From a checkpoint of a small image denoising model.
Model: 14.5M parameters, activation gelu, widths [96, 192, 384, 384].
Training: soap at rate 0.0048, 12400 steps, batches of 128.
Data: trained on rendered scenes of toy objects such as cars, trees, mugs and chairs, 48750 training examples, 32.6 epochs.
Rows from block 10 of a small image denoising model, named by matrix and row number. Each number is 500 + 50 x the weight over its row's rms, rounded and kept within 0 to 999. All counts start at 0. Numbers have three digits each. After the name is the row's rms in percent of the matrix's.
After each channel's rows are labels from the 100 images, of 14976, where the channel reaches its highest value: "patch colour" is the nearest of a few named colours to the mean colour under the peak. Only what is clearly more common there than usual is listed. The data: rendered scenes of toy objects such as cars, trees, mugs and chairs. In brackets: how many of the 100.
# conv: 3x3 conv (model.decb.1.0.conv.weight, 192x384x3x3, each kernel summed), inputs 0-191

conv.180 138:518494478488488496509493495486491473479499513514493505509495512498524501491477544505477512505528489484517509532466502514529497479484512502513498493511501501494517519485513506497514504498523515488504489490480497503507492509493518489489476519533489507501526499488516492515537487454511514507487499496498493513520517491482469484496473488500508526511496502516510498513523497491506493492536490499496513518494501502517513513504505494521498521499492508500515494533501474501494500467492498501489479503511522529478516495511517517515520487518508516490504469505521492495496495492495513490
patch colour: green (27)

conv.176 090:518529514525491532473518462480458404458524556463453522482538511483560554454467470437539499554521526434549504562504526481413466525495553479507471451532539491501585601427504536513597542490522513560498511566527442452448427442458504541511388509521520483522510512547476486488475472461532452436537534418515432509557487510517490503459506477502540426390447462449516528547431453447527452456508445533547531500509449560549502482512541452569542479485543537504514512526407401543446549554569546539467513571525427495525522591531540490583538519473495536550420529514519443462584556548523563574
patch colour: grey (42); white (33)

conv.103 105:486415464551534541533506502587505527515526480462478495525500542562462383545596500401496494469476625518372554512524521483505519445485467450596535503484510537476531530550437469514539512476498514501524468472560448467491520519444428493421511459472514615490509433425507513461542517431461481471506426511525395474473520540461537480505491523477524534541521503436478506527593426471442507490478497518532556510446515528473546513443558502495503538522526455507471480472526506469520433511463566476419531480464500587501529387552429529353481502468464509532580399456455501586474543443518527476
patch colour: white (41); pink (29)

conv.182 105:467494501507480460531517480490497479480515508513474495485498536491504495485491493510508540513525530461490538536497466489510508456478481536494482460519539533517504537503527530518496511508479461503481496523507507507496500499516503508469505482475485495480473509491497480507538500525512497520539521519506495497491539487521513456498517457511464506517506496488496503477515551478532516499511482529522509509504504450512491503509507476529489502526494489539518447511507486495510530508489530512509478495513482521499542504511515530508509483518529550529512485502500517493525479488484514483
patch colour: green (51)

conv.116 095:513495528519483482473445505510481516492432468542475479543499461514496486471480480517472550510505526540554511585461522481567515500531460517538525508494593489545493467506542504537496497533493511442481443475418455533468506551496511546554504472494534543508443473501557493508482448525478518518529470497443573493482484497543571509563457507509446482508529471478494483485547575542464465477485473448488434470470512417491499411529469483528513555495469512533540505434508471544513499436498473485566479483508498505466519445590482479439438530581478514492518454471495455550480489536555519474
patch colour: brown (75)

conv.164 095:518511472548505455489495513497496498471429419534489524524530512512496511481506545542459552489529540520488495555451521482541522457522468492533518516492538508519482493505531476547518498514496452473506453513452422515490533549460520530525500518519539518513436460506577474541495457502498531527541475530477526517507528517536574468537439537528490507468548498489502479457578529559469466480504484426474456485467557473483494432505501503534509532493474487502550509452509461521572528436507508487578499477503515527463496461569480522436461525561487491514505455454491510530487463475522520457
patch colour: brown (73)

conv.38 111:545493497521487474520502449509505492490520468520473500501469539469526490452480530531538540485511544542495538468519538495536463463410416476478483501525553499528474520499532534503461488460511526453520484526497533552510532562515513523491501510500507531482512536513482496501524508488490494483524500496482519477524503480482461491557584481467472462467521477521508504506574523502492485488497496515549469512518508548533542494503499449513445520473525518489501476504476482491531497496479505475518480493504529505471494492482524546535475525493513502505491481526520476511542495554514556484
patch colour: green (33)

conv.76 116:475472478498482517432434418462436491529406563460422568441540523509539462467548429448485417453517491529447464546513490566540468469469526603492476572496551543480414487655482488479506532505503586439385421440464587501497458415533488588478456358555554549472426514438387545491502593479550453583511430507436592485575542496518641512435370463365484544433493439501536489476567433448538502524510518485560480486491431469488474516495488456532468420524570511601507512542460427467454581367560441447469485543533581475428478445558502443488430399488495500531495540399465517476553430628446461599
patch colour: grey (90)

conv.82 092:496434509465530492501508488463533528473498565496499537473606521499489567540487566439422478509444513450482470573429447532466479467541533520614538502540484457454465504517538537525501467509421468492500468525529414454449481464473492516475482526516501561501494513464459497477526537451492502496469521458540502520497495547422561551462482504550524553492507491427517493510541476478555461564535526489505546425500499453494466531500455486463527409497471544442550583509477467470515525399502511506459459476488492517501512451536461415489508473497488505471561584535507560472498593494426470545
patch colour: black (43); blue (25)

conv.124 092:519509466473445501506460482559493461411505509549479466419491481509476485492465479524581514549488498461515545529491480470492511493500507496471476455469631523490547508504533497468477521517562457523515466483487519539476526505516541508509461489462498449488514504497454502543576466553533490474518528498479503489519491511513462407514559495474443467491528462534465479472495494473482520543482554504523505501490507489489499457464497493490459507528537482598539438512534524493474535528481469557531503477520507511490527558507541539513460539420523555537497408493511492524595488514513506515
patch colour: green (49)

conv.32 092:496505552531526487533497514516496476519518557513500482515473507481542548501463485499515433525515528503453499556544491496518491482494501487521506485509550497502446518491517484493507496454521499500484502506515474530497490494490508522525495453499475503520471521536492481519451510507480527484484501507494484496481483477518524497541530502506516483446524472502514485469486484505497521495482470587519467529513497490522515509474495529439465541466504471499487501469469553509483506526470479500526504502473499442509496502533529479558538496477517486500480535524521469534512511534537536524
patch colour: green (53)

conv.158 088:447530498508525459565544573434469436525510535523449546487486506498531518503537421400510498547511486498476496496473489466491500487493518464577480481463540479462501530476477451461529481501498491565463368461527496472384441404514465501477489492523470472555526539493503456482499510484476526411504543529493474538486590542586538535477478456489520459467492510473504490484564454485503514519450505514496452531486499476499458453453498502520512474519551522521567474517457477505504536519500547450469543454432491477531478481521513462485519529459562530506486518552475527515493486574534508559
patch colour: green (57)

conv.178 093:484504489500512511485435488506517496514492490496506492513503522497472461501506500445469504516510538485526501449493467475489451530492467519493493490484576514522503483536477496523486444531522568499484534507511492530558505540541487532521483523487462492502503529505487496523500507527530503460479479491508583485462463480542461492506516548499488518523452522524507531513450532491479491557499510487511469507534540532520511545530518494461502509499513495538513530476459543483446493548506489534538490500533499445505481528518480495509474487496542524526504493471490511550485500501466502475
patch colour: white (73)

conv.47 104:516480578518527619421597413546416521505494535567488530494518486509485586487525541526576471522510559342444548415553481594506493505568522538526503479596485496503441596569478495506555487438439540523483457459535473532425518442456546410554534532528470519543523440546512531487506490436574458425613459484493438461532521483506477520514476420541599485403434531524576466460488451514537500511504541454525564467503475499503421458445468467566542507453511517515524565463475448556537495465538464490479557548525516530499508516519496501499513463453457458436472466531508552501466564515517501469
patch colour: black (43)

conv.56 132:469514542497533498467505489522502489475506538498455508517498439498513458546483514496486439506482513487500502530524505495516520490519539479548499489496460487501543496476512482517534463486465553498479490490487513503476504462523486487478495516512514520495515506505507505494480499513517507529506508501523492479524458535513515520480504469511439476506518507492495492520529509481525506497510488495508519503504465498501497491505490494489512488509497490494522482510507495499468524486538481511489483514517538492526495508483485512506483477483474491502456494511505513531484502467444497510
patch colour: black (68)

conv.88 119:433621448506622501494481484481439465551478567542512487529501507426482410448449419546489442576528374530520593518432457486559472527471463617494495446556493512519439514495461398505507514471361587431479439508383517578534423549531524540528463508523461417513496545565552482519505458383533423477573559468554611473470421472453395499505465466531511513353478416511540517525482536470519443412493562524523434548503397500500461464520458493525519485508543469540467481576393449472413518559447350499475482555513555634501495622561550520513496417504464551507457453469562547488527531568529501406
patch colour: pink (26)

conv.67 108:507496487453484454488542506520538529533467510519491552454639523511440424484606535490475428516427545508567551617467507519560490404484593578503490392439538513457566483468496491467468396460514557555520500579523534545428481566507502502538430453426480497494667494565506499474595491496450502484521476506442471509391580522502566489488489562486499534478581515499365475531410478449498417487475526498417446533447459434416433473526488493558477444456487521429607651482603416480503484548509506449489601455511477510425542536499428454502564566553505499535515570499423486498544590465605465565
patch colour: white (50)

conv.125 101:472445444601500480577480535591510583522448439497500470498487471530423458457527526508519492533428535553549509551441574373491507454506533512563519516456480490494535487478481466576562520504532470568490469526486484475450496553416442532465476476510483593441435486472489520445485476404408551544476460526486517497453520534525512422419523563545490532516562516469458494541610478509436498486410410475499494519481487499439499556467441505457500497558527498508515461472534485558511524485509589496495497463443490558517531437506434560402466511442486527525571420502426468621490526497511487510
patch colour: white (36); pink (26)

conv.16 098:490549646503527501510504539473545492545535605521477559442523466480550527464500463450497466539513479455632523491424504492523442518491528519593499461551541494487462585566521516481515530576516552512499531425448515480406455395512497458569446432501459520476496504483557459499427505486489489423482467461501440450471550515551564505458484477537517432550393502414573531535501497512495481479506545515537548533491475519555516489559458479522548494499514536469556573497462536474532538508606576426463516477481427553493496498471500464494409518451531546491497554469502543479505547485469537559
patch colour: orange (25)

conv.18 095:570493525582591496515521464567495469520500512485401543543460565404567516467483500498510488455496513492372521464499496491518445428450404463494471521524524504509483532476570532521508502438519462537491508535503518427443566643484481505450542560488449550442573524558448495475470526521484529477510422487504514461465441442538487485598560487515509541423554541534535522473565560494466537466440470557565473586494445468543509505524476449488479519436533632438536422532434446499553461510522519520464485508528575480502505485547520573553461494470613574519526491534505492490553437492450578475
patch colour: grey (39)

conv.19 105:584502461555448516494497378501438447453494483477446481461441513482564517453495481479472457462514503522487480477461580505579463473410513499419478516496583438478478506528598498488481508502567495481522504460508529525511532484507479502574492493536492509465493511512479460542533514543526518474507455518433459496504500421532498461569616453525466477501466515548542514517530487455501513473488499497534450474540497552537508505484440512552415511477537559539502477481494480534516501485487520561509528506541600520435512496441520563541440515449495557514490467588480419528527485529531542483
patch colour: black (34)

conv.108 090:479485496478536567536476527492466492464496592499476579512476425533508595547447547507455491527507411492530433565456467495504487497531534486525497474532486574440416462481546489392510594511522454505529448491466441514480436485497568506517463543583489468500509452496476413511477508413533480433546551509483458567464488545438516445433425462570541528521496495507519430466471487489479554482525464554437570509467515501433436443463514503537545502483475502481479534443482543498490467413514486453461512495488516566534469502480571516479494519503491500503536456519535510537474509468542494549
patch colour: brown (64)

conv.128 093:541511496543491481525537482470475484491492494534463529507505486494491513449496531502483546468512590523496498553442523567518494451526429528524528508526490485514416533462541473530525502512428424473510419524464428518484507470453551569528527522517510525520417480495596500504475434489498543554509476505487518509478489512528567509524479513558475456510532515455520506499529555530462486501559512446476448468526488471494514441504471476533486521524476521510547533449508468503536466431515486500534518500486496504455498432565494497432445526573520492509513468467487473547498526459552524496
patch colour: brown (98)

conv.156 078:447483520521484498554503563471515469481491540523495505498441511491523529512486475496479490563504540494544520525530434457502481524520504468532515510521666493475439496514556491467483465541499452507486439441529454502476486486542497512597477503500475484507490501517511479542478522493493523447464478480475506490531541481585558506525500506567502457501517529490522474459535508460476476509531550498503472518494483470533525417466487520425497547523502490535565507510490454517512489519521513499508545466448538485562518500525502479529517516539517561456457441505499524590540525616513515506
patch colour: purple (54); red (28)

conv.119 108:520473575498493453467477503401583489529453500475471532501455558488529506500478406486469435482561540570382500517570484480521473433430460560453422483501491579518370482505611534406461532475417519493448496499491474544451474475544475558466528471527519494524489582494356496445510561565532532513473526489504596542485458483496452516535551457431517505463537523508466485522469536593506467477470521567504437504522458344492436509464470502514466472467477545481484342513411562481477504449459536482474438505482477481481488473539481541486507526442554487545497594495486505413511361577473507538
patch colour: white (25)

conv.140 099:456475475580594536476510432555535482576507510406572458561560555497490453551523428447489523521491618412442527400570453574475509457466461481473525530465469533498524522619415465424455501596468538512484550499551497481484512556488473542469580549498471586498396463516531527488480510495565568444575448455539357473482461539456427535487516509545465470480494509476518511523456514468473423498476573444580567461455507565516539505493600539520548571493497471456519527602445506519482432508474562607454532567516483583557536515511430622482488559499481456510536358497431498564478476516557472480
patch colour: grey (41)

conv.30 089:513490477489497482577517437453511533454529423520521551536527510504476480453549546455499489460485563516448508557499437557490522398499465468538535489552402490492437482533497485544447464456471452553480455551493501500526513511439477560486529525480462593571477523468566542427522422496446523480547460570520467464412497505499589455517481523520465559472570528434498498426580549479485460524473595406435454462482556420497461457437500465566392501447481573524543477454511480439576522493456536452469475542453577499503536451549441512433519460553487533475510529472447490574496414475643485487
patch colour: brown (84)

conv.152 093:431480454487474528504549488519495475514523563538499512488472493501447653504474552581534512486564507449612428482594475496495533467558539445521477531512513474483444523462478453553500499492558476500560621600558516537483510503494533565520426499499525429444441551496491481524534532497515505476511488472392524524380505446489572485544550494494525493401476503536539474433533507498516462476559494513470505497415488411539438469495542504424517517498595486471500503503571537487480526472527530496546486570548450489571456574523564439501500498450553528457558482492527548502487525471489490460
patch colour: black (52)